A small image inpainting model, trained from scratch: batches of 256, trained on rendered made-up planets.
Rows from block 11, named by matrix and row number. Rows with one number belong to one channel. Each number is 500 + 40 x the weight over the matrix's rms, rounded and kept within 0 to 999. All counts start at 0. Numbers have three digits each.
# convs0: first 3x3 conv (model.decb.1.1.convs.0.weight, 128x128x3x3), inputs 0-10, a 3x3 kernel for each
# convs1: second 3x3 conv (model.decb.1.1.convs.1.weight, 128x128x3x3, transposed), outputs 0-10, a 3x3 kernel for each
convs0.43:589488500486500433450530500460500516509467500500481500500526500500528556502550507488399479499448460432499500604435453500543390413500500487500500490500528469500529439427500453508429421539530500514500500487547500514535539496500465495475478454531500506500500500476458487492442500572493426609500500553
convs0.44:529446578568438540500430538500500500500491500500496512500507585500500567467500546465348535500466500506513500500494493500483516431460500540496521529452512500500476513435567428500500435500523511543434501570504484564485500468507502461442565468449464500518479500512500500486539500468529500526526574523
convs0.45:524474463500456478513424490515541469632650567500465366500500562500487602500500500500487500435424480476482500512540500511553499500496492500500506463485468470500393489500514500527500429500500500500537485438425500500432500535478491554500445500500420462502476500500426442467549500541500363500534477549
convs0.46:407426500535614579493500544500500506536496484500500502500445500500498471452500524439452500500500500539526544536444434560609528519500500490500541492468432547531496500503469500500525488500500500520500442500465460504482474449500629552503475509480453496500500500500500475476458500500500437423532533500
convs0.47:613554520512511546500471539489505514500500525507506476642612500642500562604594547451507508548568510498466539483493480503500496559609489447500408462534471478517432553519556600588547550613580628577568571500500537505546500500439456500503500447496501503500454462445430488473500526470500582497500505515
convs0.48:584515500502472437470495409537500534494512524462500526443487430439495555465404559513500500510523500413476437500500514475521500508500512532525537500500500516481500460474473500500500463479484500467486500569499507500509500473483482500517500480520562533500500470500469471505452500500527520529544500500
convs0.49:467574536544500511619580419454500500556520439535428469500500500500500563551486522585520520572561465495441462483548548500475500495483473568520500500500446486500438495521533485578478523512500485481500500500500500505458490500500500455500500500473500500503456500536500596492593532500537530500492500476
convs0.50:500419539429507463456444527521457470500542586473500500500500500536550497500483500500505540518520510469542547500511415491420444500500456500500499500437540500509539500500598500556467500479500500500500500523500500500527478500492478500493475500510521472540500500500536500500604539441500503479418500500
convs0.51:530509475582421500500490418481500500511500500525500500538556500551500585511562541428500433428454501500542424475531500515424500500548415445500506442553519498464500501500488441475467500500486484539500472513500532479546499500500459423532425500500500484494482497497500507438489456569544500546536395500
convs0.52:484482444402420474541523538550500521500520405447452519500534515500566500549500471518623500427495435493503454485474507405521612610530513500491502500500470541465454500471541609500445484500471500494500450500500500511555520507500401441500548500523434500513477477500539482500502500504477534439507507524
convs0.53:569540500541530479487500529513510500500448463432489468538530500500500586500539582413515527442500535477500556500456500588511500476544540516511474471500502473479431604574566554500476507545500306382280390465361409449358500500488476500433500500500500504500442448439417441406437500466500428472500500500
convs0.54:529560500500492444483489466500500512500513496487477503494464466500491442500500394500500480469500533486490500474516465443476380500500476557492503500432494438454500519571548500452479500500515523524504446492500479500556500511500500490500444426486500482500453485416511551514500422516558508528478500545
convs0.55:590519500539482532441426500500465500510500458418548517500500504500579478500513500500564500584435500392447523533489504479500462500572500498544500503577469500476444521530465514500438500470544526500500500505465522480500438451550459489500463500531451493500500500497500552503500500495540583467533464528
convs0.56:500450468500618495500484527465504508489500435500518503500487443509449467500455438435436468526500500537529559500509500504500531500534561430447510553580500537523435542483482515417570469449462500503500493510443475487465467500500500500443500461512531518500575520500454500500500480500537517510547550596
convs0.57:473500500548443462500380491500500483500488500490500486527589476426667535456467554427517500500500485477477465437523500531381449500452433500522500500531500469500536509524515477515477500500535497500498500568497507543500482520500518433500500500500500500472529500500500500500512593492500529524500500500
convs0.58:514477461500536505415491500494469500500500481500508493528500483534500488471466460445493500462556500426544583500500560500518500461398500500500506500473490422427464503500568466489545500504514500500500544500457514491500500550503470500500500500482516507499487495500450527504500500522453449508450500500
convs0.59:500500495500500430500506502500491494506500476500500500500500460547537500503500500494472561492520564500510500500500500573500474500481481500500470486541523453560500500500484472600517499563550531520550538500528519479500500484511500512567553550535500490500500422473509455461500501500548500541494542572
convs0.60:453493506508598458495483529500472569484500464500500576496500500508500500552454483500506440532567456458552559499558446500555437500500511500523500493500500508563425466452468463451500471480565500456494500431500450424507506526506500555524481479616591567457542510487461401500483476555500500500534500609
convs0.61:548500564493500500431515500500500569555587500429408461379368342400500405368379405517500543519480514500570541500500500405498539523580493527521500514554554491512503396500479565565494500556550485471528497500496532552500500474461500511500419481464478422522410500545500478535460601445482585433546554445
convs0.62:425466495500516500500533478500468510547435500500451431500591500469586500501518543388393484500456482517500481526504500483498481469534519474500500487429500517454421452505527500512500500500500500471564500507580505503537509480514500428475500451467534549532491568521542572500486504512580500500548500500
convs0.63:500460488497500526511480491476500483474520470513549477500522506500500482486457505515467441500480540490449500500529523476500500446461443500500535414506550500510554438500466436495464507500500509563537500536529454500507467440500522545471500570411491500522553500536581550478548527514534476506500500554
convs0.64:528459506500445500456504500500534475550453519500521526500500516528495500540490438500500500500519541531544500500495477500471475527452490519500533500480473478519416500500439435493530500500500500500503500471459500475485528473461467450439500559500514500415494500483500499500588489568518519479500479506
convs0.65:500500500500489554467423590492500500538500500500446500500495516500528551500466500499492381500436465505465500500495500471433486412473500500480489463500500455459500500500482498411448500440505483475500494500555532500499556511526500503500499469500500455500500500496428500501487447500471472487500469543
convs0.66:421472500451500500462479392500492506500500409468500500500507491494465457448462425435494533471528431465455422500553545500500500494511501534510503500500500454500500500430411547500500462500494570500500511520518532500538500492500443500463523500428422463451459474426500437500500500500519564440468500375
convs0.67:492548528553511481464521478463519540468500500538500534479449528401500485500525500500451453500478495434500504462448500561500500500500464579527513516458476485500488514500466451500534466500562471504521488521472500480470452459500500414465518528553498508506494500500460447500510500503471500500498500500
convs0.68:435427442408431404443402480500500498546434490473481513532500509464566523513522518496485516539454425556500505497491500500520500500375486500451475481471500500483500500476476582528478534556475493500500500500535500528500500483524420509448500416500483500500461548500459466560483440500468500500476500500
convs0.69:522501500560471500491458585500490500491437531500439413500485500507524502500500500445500525399431500531613431493491500500500474541500392500500500500483468475483484522479391505492535469500541500500500500513478533499500500453500503464530506491500551517464538503443500571559500500484487500539500544517
convs0.70:408443465500475486528496500512500500478471500527482521500607500541500561532469500354481470438598472500500486457500497501500514503500509445500443500500447500532490500402500500500447533557511510458450535500500458500474442461534486500497500468500500536532507500500474500500500512488500498507424435481
convs0.71:521466498637463463358587500511463461500500415444481500421500500481534546484517500500479556446496434500551430369362448525454437464498478500500500516500509500494500579479452421505450530438434550545562500485552560524579500430500500500413499565510466500475461459479500460438561420461557500500516449494
convs0.72:500437484500517506519517530490488473412391361500523522500479488582446461552493472456469461492500483500562500512555468532500453496543500500481481479457462457505518500534500416464542458502546436500500524500500500493534437500504458459503500500537500517616560554527485510500520503500527527499486501455
convs0.73:522498500493500451487549500500497500500502492507500500500509468533468431533500466500525554500525440542460418511369432545433529500670622500500481500540577522519546517500450510591524552507420507500513501476479473476476500500495487500500500531500496500500500500524500527500500528501500500500433500500
convs0.74:506527570484500500500500519525544444500653500500638500519519500517569487454514476489480462441551549484500500500500500471446437479517490500500489512457481500474500538492493424413462500413500500512500451438505506500500497527488500608500500471431446539485426478457410467550513521476500513500539526453
convs0.75:561500500605412539569419461468519508464500500528495500523500491555500556519500546514500484500500500575353469570404573500479529383514460500500500500523572500519515496517446520461512542454498500500500486500534449526503486500455500557500500548468500516524500500512500500478610500509516557500478558458
convs0.76:405418554512500500500486424500500500402372442461527500500492486495500463491500517500493500430497553429500458500518500495500566500500500500498497461500500500519482518537511547441408475500526515534548500433489500482488500521494485464502538500560504500494434548450495440528500500471435500500497580557
convs0.77:498500589500412562500500500512500523459435537500440498500500500460488500500460502500445492454500606491557449502499500469391500500404447500492458443500500427500560507500520480469500445496500455497523463523500521531531523519499489481500500500507500404481468438500467474452443475479500472437467500500
convs0.78:495500500500500500443548451484543500583601578381500532530544550500500582529523598448500465401500471409503500496478500555587509539513500513500500500461500568500474454500500542570622500492528527548585499500556557530569458548550500500522500500500496500448500487440450470412457495427511519500506496468
convs0.79:519546427492484484533510493489487500476500462440476445501500501472440572516566526546516565505420538491527463548564426366407587562495521527491464499518500510500500461472500587680474484409483519477500476479508500500500552500500490538536526468484558500491508541530500570520500500500500500468500503503
convs0.80:548500529519451488452510500447502461556500467500500538500467502437530461489500571500504528438528500453426500481500543572547457528559574461500500476391431463580546555559500500554573467470457497465468500500500500526500500483500591449488492481500484500455500462500488519500420500500530550498500500347
convs0.81:500532481500537500437418500568479471500453500500512500500450554488517500506534465500500500500500500500486517449399388446434500488500500500500526435500500500502550500500500554554500500500506417445500452517506550594561500489500500500500497543577433421500486525490500552554506552464501508519536565535
convs0.82:500500469439451534530525480489487529479500535480500485500500533500517508469446500517547441468470500464571500477500500413546563469500500476500500470446472530560490472500500500500517495500500483473500527533500438468478500501500461525491529474500500500500512500512444580530538500448468500495500500500
convs0.83:444444540546524500551519500498445531500388441510500529507478500500433467426456456500520511500500571429486518500521522531545590500535474500500507467500466500500503518569500500509500493500484500516500437558500480525500459500500550508515500500519483514492500401500496428501500465535500544556500500500
convs0.84:580551525467585500557500519500428521529500409539511500500500486500500549500500574500481480500439524500559625538510500580500497500452474514484546500500544548500566534532482494423538500500513471500490515500500488485500527500486474589476484473500500500500519544516500500549462539465498500500438500583
convs0.85:556482500421481500426494507548576500439458437528521459500510486475530500527500500545500500623537500579555415500500500494524500448452422636500499490471420445521519533500500428446500420496513473500499552522546531517500500459477500500500493463500573500490469500473500569500455494511482546542493540476
convs0.86:474564500443500530461500425480464500541586526500559500479500449500500500482500420594439536509500537500500500561538559616644645545562500559500473526472547481500500572524550509565558530478500529483500500501466500478500489511489507500537500516543500529579570640561573555500500540563469542487500578475
convs0.87:438443509425479494500529500514532489500540500566439500491619535500586494493535520500529528575500498610434502500500500443476480500448510500505500474436500500457500488516453492618500492475530474512416567513500561500500473500486456416404568454471500500451445460475547506494437500500460539522500560500
convs0.88:487479500517500425430483564499485500500500500522500489500566501500409611481474571500439435500463455457514490500444506500467421530514571572504504478471439500558496419459490568583600430502359530500527541500500500480500500543500502500500435466559483468500427492467500517531500572485507500510455529500
convs0.89:551532482578553500560500500500450485500458500485438477487500500500500537525500509461460500500507583449500433479503480435450500500500543500449470509500434547500500510462463510446448500453466438442500500453425425500451500500517503517510520500466500524500542565564500535540500470480499453452500500482
convs0.90:498500524500547500485479474602513384374416508470500516489500498500500535506500526419500505529509468447500559472500500584534479490532495500462546500500507500458439504500500570494361500500500502577457528597447500579465500423500472377507488468500500590462542646457467495504526500500428549500473510537
convs0.91:474554512422447500392515558500558500516534500500514469441500494486447558439500546523557527528452500500504608500500460496484537564565453500485500550500518500500500507550468545435549500500548500482528500500530500527467482509501500500500500508474510494500525547503546577453521500438560479564517505529
convs0.92:537609500496510499472428500489500458518500500552500511500450428565466404538500475445487500491570500468501500500493573487496486500500521480507481500423500493532539522455555450446583524500581514540461503451500575500500500471464520500510484519510534504535516564500545503475500444500435500473480500503
convs0.93:509437453496500500500463528481500500431454488543497423500500500500500476461453509500450488474500491500441460500500500438500500500510570500614500534500502500542491530419500525500484500449464495540576500547578557574618500500522500500523425450520500497460500671440463500463500500500510569500466463404
convs0.94:372475500387532546467493481500500506528479493498500500500509579500563500500476500524501497468345395375425488548478500569557483413489415500500500500483529560520500458442453463473458474473500500486500508500495440424537488500547521541496513521510500500500500559515500545553500500522458500502466486496
convs0.95:520521537542507458457423473533530500529500500514470433525513473485560360497557464500441542500469534498500500459430500507500431512425546517500500518464452513500480538478530564500497527500500566500503527476453494500500470468500471443500500499500500418500510500500500453500482560500446663417433564417
convs0.96:500485526465460484485500478536500534500399394439455490460500439490496500498483457501500546478539500494520467440570476374486479536502504450438500500500514473525500469513500500549538451500500560500500539500495548505508481535500482531500500535468440500443500556438500573434582500514500500536561500587
convs0.97:462510564497500500558461500551500516500500470500500500500500483504520500497504525417395554443504532500579445538436468498525500523521474495468500451500500500481500467581485431533500500522500456500495500546500543530500528478461500454500485500486472515500513530511477500500497646395500518489506501500
convs0.98:547570534582500500500487500500494500500467419488533500500438507500517480500478500422516546530512500470500493528465480611500380472537500580534471450500500500490475500548465471393537500532437500526519447482477500495496521537534574505500443547500500500461480514457514500472500553546445405500500500500
convs0.99:414500500483500558508503500500507514454500500518460423476545465601583460562596500500500490474500500434500535455599591463429464535500491473500500497500462489500476584479435530664532409500571500500495474513530410460495527500500516500520500448500437500500491410406561553530500500479462407466500531477
convs0.100:454471500413430469500500500500549527504547500514545483492500480521520563500500552531500499446473502419500500476518500500556535561446533491513516541500479500500520500467502500416510432492500468539500472479464520490527541500500520500541544500473500491442421478500487503493544500500500529500500500479
convs0.101:500470477497477500500500493500467429455532500519500535459500494471500500467444437522546500425500546500524500500460515485500498500529529500500548500467537494469503500504523539495464530476500596555609576491500621500490494483438500425436560519492460505492478498500493512538459474499438443540502487557
convs0.102:507481500515554500500500500381500414466500468456498500505500500491486485535518500407452507487551532509500500500502385506514497500500500426527500465525491436456500452434500472500533500500534500500503484500549500500500500457500566452500562412528450500500548493500444385500500513506510541530537481467
convs0.103:416466533459469500502432422500520467510489533469500500458493462500537466486523500520500500542582500500500500500529560551500500552565521478500469525537521496496485500535500529500500559569522551583616551573617544557591522526475500500473519528515460479489494500500500500500490437535500474544500493500
convs0.104:548487501543500538506500539500528567500500518500479504500527504451500530500500500524500550569500584526500531539541500456473500509500500534448520552500431544489469537500513539531500553556518500500433500550461464500500504476500463500500486487489496500500470458474463456454529515493525500500510501456
convs0.105:496570500576509500500500429531515525500500500500469479468510500443510500482497482459462514496538500611584523500500547415452456500442476500500486500487494531500500500500500545500495479500551471478500491493523525532505480501500451399500500440474500500500520544538500452500484500452500500481517443579
convs0.106:447500476500457500501440493500473472500561514505529554500457583500417523476461500516554508534519530505546500500500500472500500506490500500454470520488483504500500500480500475433500500517521529503539531500562547544534495500445496447500500450478502495533466497500502522563540515491512500500477508500
convs0.107:444500500493451544500445500495554484494574535500452519521492500462500546500478556536500500538418438425473500500500500483444449483545554529514527500473500482472500492500488501500607505413500500494524511500500483500482500509424500567569500536500460442500500406406500599500500500495524500500539491534
convs0.108:500409549505513516565525500443500500489500481470500498500406560500472544500513500509520532456385500473486486509438434523528407413500563500452465500500519466500500522489500500424396500464468514500588463441500500500509500455565559500494527500472500483486533524500508479545500500520500500500556494500
convs1.43:514535464505472500503418500501500500500533493505592530483463509488476500490427496500588495558500485509548509565493475500500432533474475528519500500525475500500500458418555584490499505546463500486500550500571485500525508441513500474483558485500500500500493460528455500579532448503448455439471516505
convs1.44:500500500544500489500486523500498451500549536427508500522480500500500547500500436493510459445539500500546500500500500481432500479500500520500473487500508527500539500500482567547510538568538476500479562507500500478416500500494493557483500555500591521499544495449579477500500454500500439500557466500
convs1.45:500495572500628563500523518500500488546500467500500500538500516456549546500500500500458490556585514497507488435418529425500472501497525500495463500500482553500492564565500471500471570517541527502540514412516459500500474500513500424500461500510468468487500506500530500491500546500517418558489449500
convs1.46:442456500432500500464481580449569564500478534523500460522500500500519500503447465465526500490500515500518461528516493500453500501436454530539542500487443492500500500467557492548493512508500500519487500500556500500467500500500546537471482500500500500545500587527477514500466429477525605564497500456
convs1.47:502499468445500445477554500490451468500538554500446464385414434433537420500500437526538500508426484500449455497437500500473500498500590500592512500535552593500558480469463464398500500500481416487494420564500500483408487536539459488495452499495481506511500528492455500500449450500452500467445500453
convs1.48:523550500559525452494558459500467453500479472480500445459493544500511426476500500464523483573500479500481417500500500551500497512498530436437466481500500500500492525541492481544524476500461556554434500402500500492450500537527522499483495521500471548440511500451500500428500498500511500453499500519
convs1.49:589485438500360530500500596455466468494559521474500500434561529486533500500452536509540556500500446552506455474510539511500526500490500444500500500541526480541500475571497494448463537463500500516500511581500528565500500472464515435472471453507500544479535608476489527468423556521482539507528500502
convs1.50:500546538625502500510485500500569524536511543500569489426462472500500547457500489499443500500504481500445433511555543517674433497503443500511500568523522500500485500500529500500561564500471500515489523405495468518576500500508542483500500532561486500527500458516500500500517490509535500518500500514
convs1.51:488464528471504461486512456502568495500497547500500539469500423482492511500432495572545500472601455540495500487500468500583539457502490502413575466542468505557500514500446515524563557472575602538419531500500468469500500500519500438519412577529497500470500500475510472562500500536500378533455500500
convs1.52:500546552535533533452527456500512441496565506500490542500500500500500480500500518523500467500529589481481500500500565500500486444500523515500463523480429500538500563581501500461521512518500517500463500550500500500500500468500451417552500468460500506402500500500516518500498607611500450500515500455
convs1.53:500525523503500504460498442500500470511547504495536500438451553500520527441503534455465484442449544475468485461500489484462500508475500585500505500500534551500510500500500513529501488501505534540491500500500500504500500458564500500500564517508476545540493505533506524500529547500540565500500504500
convs1.54:480507500500580500500517566488467490470586490432493468518516460500500500549407494464500500541445529500528500557546476557500500589574500509522490502483500527625510510480488526500490483500548500500500526609570500500461500500465500552602569500556512500500446514505433500532500500451500469482558546500
convs1.55:500584492505503493492500500510574513513500509483466500500413530541495432494500500500500482552518494541393458444526447464500563500477500500488500476511455500500500500445605500500500481537498500521501480500505487472539545500461486509458484544490500468485442500500500510506507500543451500452500500479
convs1.56:525546556583595500495476530500500448500422500500535500494410483500500525532558500610435500418559501500500488456500520565515508486470500500500500455403490509538500518517519500634541519459479579578476500409491500564498489500500502461500576543500412462500500500490431446500452547496469425500503520500
convs1.57:476468500468564453500500500500502500505500513525465492466500592464500420552388500528500473512500537554500567581500500418552514486544522464439500555513433500539491505492500542500512475490546500518485500518499500451500507500500586427450518518500554470500500469547500537500462420458549429445500500468
convs1.58:529500564500474525497502500581598500500513500562520500500500500500581500500500500500500535523500470500489512506551500500499573535540552582500542530506492553518500574462476464505500525530500500468465498537527500500500543500500580495500500500520537576560491511500517533500479516463460500450510500466
convs1.59:500500500544504517500531500519516501500500500504502519466452434500549500500500499503521518482447500517534527500491500518500497500535500491548525480446500500480500516500537500497500474474500412500442399444471436469487500418500500459491539523500516500547525495561538543563483485500515531500499500486
convs1.60:466442468574482457500483500526524500449532500463492500500495510553589500500500500546500458500530500449500493548475494503444500500524500500427500576468500500500500537500500458500476524530500604500514560500500488536454485522561506500500560512484500521520530441453500500500558500483486464475473500529
convs1.61:481508552500476532500547471445492482503414500500531530553459565527500513556549467553500429585516477559509476500425500434449564501552532463401469433500470490436500521557532495589453541561500481500481500500420528521421466500540524500509500500500481495445503463412475416500474441565500390469550556500
convs1.62:500524455561461500561436487506500500500500462421497438504512487500578470516587501541612506433573480516435465500429500500500471500415497500500536541500467558500526463500485468484500456442469500465500489500478500526509500500448459587489431500484500500468533500500500500503500537500537524492512567525
convs1.63:575500492516500512548500506498458464500410423509548490562471498495481500473475451493515569500500522502500500532593500508500440461510500500500514500510508459492457450418487411546506500448508500513500500480464465526473509484517542370484597500500500500461496548413474500500500500486500446524560468442
convs1.64:504514508503500500507500560500477421500507552485430497500483487500448500529584433500500510500579500462500450480501481462427460448429500525506500481489455436379464500491506500500481499500540500500500500542459543553459456500499500500572500500422427498484456450526500484492476478500445500556499500507
convs1.65:511499529432500545545428487500487459500627332500404512486487567498500500447466500429551500500521500518493500500480574500484543445494416461500500534571524484500500552500500500480504500502459473500577467536500423500426524431500466427567521520375500496497500501474500500500500462498500542500516517500
convs1.66:546573500500500441550566513500415454457500427458511544500500528500500500534500524524515517445522531524541556500521500477560500541568500532500508526565524472441500500541487551555529600528500459500489468551551454497500555565500551536441500514456478485496500493525525546560483560500500504437477522482
convs1.67:494451517482443541512500473496500500540540478435500527508506513500500500459500452566500496500503541526524529500500557500571500450484381477500500512551536500500530500500500500535472496500527566521500532525500500516502569446500500500511442500515445500460515507500573602500473411475504593544491500500
convs1.68:573483464434500525524553626500534500475566500500500500487539500513419479514575500458453500467565552500477431500500490500500500568483560500592500487478500525442500500456500500572458482453453435500500498500530500563497443478506503530596500484500499500500565618536500532472445474500531564500500531500
convs1.69:478517526535550500500553473522515565561562417500538544441472562547496500500472537447474486500558521604485448519500478489477517421551541500500601506520602491500500505532500460500500500500467511472500500517500474507500503560493558443549500488500501475502500450523546585500464500500474500500500550524
convs1.70:500443479520498599553587500500497556500496479500432420533500519463496535528524466497500500500575447491536590500497500500500514539523549502475500482539502481535524500500472466558476500430500500500500500546500508500416500536500462536584530500505500545507500492517500500478500508491516494501500467497
convs1.71:500480500530549500435476445447500500454470515459504494462438559466439436500488495530461449486470500473539544479500500500555500500500500435439487500447426441517455500494394500500447532500500500500486500496470498531500475500420444536556540478524498549500488500482544500520533474521500500560448393489
convs1.72:498499500496501500563497532516565490473500544500514500500465500534500456525503395500500526500500573539488487505513479496507503519479499497500474482485500466500510500563457503502500471537500470481514530544548500485503500500488504529472500522500496491500500487500500559571500500511546494511529541504
convs1.73:446469500418500514501559500540664471473563500496545506500468584505594529582629500599512422500662498473486484534421500508289494500581519521415511457581557544500500395381500465462477493500500442500495398621555420421517523560489502555513508500500500480500507510534500496433556589505481522500500470507
convs1.74:513500500455500500500500493500503456500500387566510508565565456500500594500469500524466481540471470556498500453471456438510417499462500500500480500452449449596500500500526523548506529457441495529413500500539500444500500477437492500500551498498475567541500441556528449524496579455500475500500500526
convs1.75:478500500500500500500453534540531500484686437465500500567500532495609500503550549500500480481530500500574409504544500521447509500512523489500500515490509482529480507521500443577475450495562443520500519500498448498459500457500538336500523440476507479503490463476550500479441419545412485500438491471
convs1.76:465569536555500540439497500517528431500500462476486549500500452602369500444457522496446450543500500485519500483493577538525445460509506477535472500484500501500500499500479500500500500554500507500500500417515464522500450424451474500563450532500515550520491324404527421500425500589500458449500500500
convs1.77:446485500450607411500395500558528493500547567558534500500448500519437500500473544516412551558453546588533500499549547498528558500500506547514537441500489500495506500500562501577500482500500500579500555547493500472500472500516500515500516500535500542469471476500500500497480559478509541452500529500
convs1.78:486465489514557536499496483500545542462517500500456499428500486413507485414500500500500468500560515500536530470490526433500500500549530490495500519511457500500514478500425478439441500541434500498494423500500500417472500482481468416513474459566497535522469487532561540553500500500512472502500500447
convs1.79:467607450581313430435582500500500551476585525549485530527500500515364478478603500471466469433453388423500452500519538558630500500500552500450500500610476485422573433501522464529500506462447500500384501468500453583500500500423500366609454442448517500503515500568506502454500470519656491414580500549
convs1.80:500500518500578498502470500508469500500554522541500565500452486500533480534500557500522483479515645496417384463500508491512500455500500424458529500559549500500581500594560504455500500557499483520485520557418521514543494500515537500539477500500500500468500531559485429500525494584615490428500514475
convs1.81:485555500444500508500506500518575528528500525508500500586561537479492500485490462438500488468500500461500513507460500549607546526514500527500500454496500541518518500518482500500438492500478509476434500548517559505500500500503503500526503462522545562500500500500500500513430500475483502465500500446
convs1.82:439598571474425480516545478500609487462500544489399462512573585454474500556522549500485500500483500480500500487452485500528500471472445537500532477504500500500555515495439563586500552530477504500488525550500520475568548487548500587469546450500483523495500472471573500468493431500500477455510500500
convs1.83:432500483506549532444500481466529530435524512551624578500500500547566616445559499448500478500500500500500500465500500531533554532565500505500525485539513475500552513502570493551500500529551442500461488500500514448512373500521488508506485500500500500500523457490547448527462525516440496500539500500
convs1.84:500519451555430525500435500477418490502500484483501462525516445520580458548578501500500541456570477500500479482532436500445492500500462500503500394500603512500504500558513505442528447495451549541530500500500441548503494468572494454579500500465482500538475500513490500500500453460561452526539473500
convs1.85:500500489500544466500500505465418500500436534526500449471541454583543500500479441535500494500500517523490500487495496498514498500500517506478535459489458500500489500500500514500493553479487500517562500569500500500519530490543560500537500556500500435476464513485468465495500460467375466454430414500
convs1.86:502500497557566516524553555500500500500461408477438486575500563623500460580551500533565576580633500500496465461538500435476447463366407507541479485500521505559512517484500500421500500424500533457432578465510473414500500534544500457475500500462614512436462271463443379500500500441573426452499484509
convs1.87:495548476515500540454580500543500510505547434517500404464463500500500500500500412526448458500500406538570509500500529477382435446506505500500535500513525480484500436536477500562530500463511500533500500500493486465427500500500531493424582512471490533498435486475462459434500500593480431506510463477
convs1.88:500531500500493533500500567500473453582460513555538555500500500452432548438550461554481555500522581540564427476492576557453567543500500500500542500424501552460500483450500520529565486469444500523525497450517525532500518556560443500412500491509500448500517447538455446489536613500411500464449466445
convs1.89:493541553460441474500482480500547440500666500500500484373500500500574500500614500610507600536544528500500500504500500437435493417549535448409410458482487501480472477491475474468531544500500422482545429500575469491500567581503553508500500500507506549595500456500500464500500525546500500554464500486
convs1.90:500547548500524500500505522436438500366444500469511500500525500518554500438500486483447500528500500491424500361538476402647500404576500561470498500479472598511500478528472552571467500514500544500531513417491603467500455551500500612472450500534479536500411508500431602500543515500549407500635460500
convs1.91:475565529512554500515518500500423500509590479500413455488431500371482500554437500500500477500485594541552464566500509500531498535511500499438500471471544502500493478435519511500500488500500398542500518505441488465500499550557586469509550546500500464500511423531475500500500526500513467500485457440
convs1.92:500500503550500488541500500518500497500475477513471500522500533534504575509526527500500500460500575476500500500534512500500500500517500538524500473517488506514517472500568500500534480511469500548500500489563534500637500500500486500481499442516482500464472489499514529493530466531500500540517500525
convs1.93:500500498457595537575432456500490431561477469498527500500478435470373380446504527500500571493486546478554577483464497480500500490424500419522524500467464490500541509500427519547500500500397425508495534466491440440449477497570417479500451478500445500494417500500516478437517497495500436485506448579
convs1.94:500360559607500655509500500487578514526505472500496500504523500570503500468500515527556500500592563469514511586500454460467500574545500412500429500454477537500500439500500538545471514555524487569606500490490491429477455500571467588500500538502500500512489500500446500500491582500571555534549500500
convs1.95:479454500545500500453558549502478500551500481500500476530450543439500522496500448500483472448500500500590500527500516517431500500470464487431461449500505489425500500555500525591363500486467457500500500500488500481406500500517442478500500561497516504439475500450500500542500500500465507469461500424
convs1.96:518500500456477480500427476522509457521500500493500558455500445447432448541500500500500509491419500484500524500500495462499507500500577507500431500573601515534588542500500568461520552500523500434480408500500500511454518502489500450500517500500547430517587500487500500480431453445518424451540482470
convs1.97:529500563380524514617427502479548500465494582500558459495500500500470500540500344531502507535425474529511500497500502500563500500500585500500500595444500500529502480551509500556549519452471476564500507517531500500539484500525537543457500589449482531528460460500503500500491438473492500463500500403
convs1.98:548522500500500442493445516500500520500416485483507523514500464500500563550470483449536500461471434512500588468504438539414456500624435581525490500500637500500500498490472517500494439505568522438453464442531475500500496454468464537500505470545455581548586500454500500488480520482437401560449491439
convs1.99:470500500429500500541500539506523488500500440500500502530547504579500567500541500433513465561510587500496500520453500488500538503473455476546452489472478535448478405468500529454535500500552495495500481562536483591545562510504566462626500500500516475465502467574500500503518429500557500506500431500
convs1.100:475441521658654560500508500500500500500464372500558558462500419517512503544500530570510500477522544525500461551559473486527500500500495501464520495500510496450500455554543500500500465463539502494508526500471472444500527492500436521546532500439567520500597547500500500427500498500433445505468458500
convs1.101:520500500500500504515500508508546544453528541500500500474544531521590545500500539480495500500575492500500472500500500500497453510488500490430482413443491537576500503500492500544487500534500500500500500548489460490483500500500520563434496516500543487500500421499531500500512500500600571500560500500
convs1.102:500437467500420483500500500500500537521480500501500566500515500498463418594493447500461471485406405505501500484500541500500488500589603435528560500500500475500500530500531444458565487500500480465484501529500518541573500500500461532545500546518518530516500436449500500500500500497500500454500534523
convs1.103:490500500517609500568581500538500581574558544520500511527500500476445421499489442519500500500530500554578568518500483500427417490500500536500509500500500525512412474470500453500578434470500489486500482604544538558500471492500584500457500500455557554500481540500500500496500525489443462500463500500
convs1.104:500493457400399487408461535446442500500500500443500449498500519522560500558575511472478538469402417503471430437442500445376510420403486500528481532500489542523500458461444470436500500500554506500569432464486528562513527537575500500544510500528500500462500556501445543568526508526500563522497534518
convs1.105:456535511500456430543549543390500500474500444563512528500545536500500495516500500500525500491438496500528515426438426429544534499518505500456468450510500431419458511500500500500559525500517500479487500500537523500491523472522500500531500552500512500467500404500507451514516500500459500533550521446
convs1.106:489500470427500500471500539527500495500460448500439500500519481549524500575500474554539481500494479500450500512500500500375493500525512478436462500500477500500462489451444469423500451500436500584524546500525577500442494546555441500507458403499466448500483500500529513500563500476477500488502500526
convs1.107:466411462500475461500500500428533543476402460511494428488502500398500562561481482567500514500500419503487533498423483446530590471500500463438573483403500543500521500500504562569504453500563500500532452500501545478519577500500544545500497470523471420500524500500561500490534507429481571547504505500
convs1.108:500496474538479500464500500485594500476500500500529456493500535467381500411477463485535525491485537482563567541525539471515484467535500542466514504500562500500459476500500520500500500527528441440489516500596549577500484500500542507561486540551510494483524555555494497541467500427500501450527502488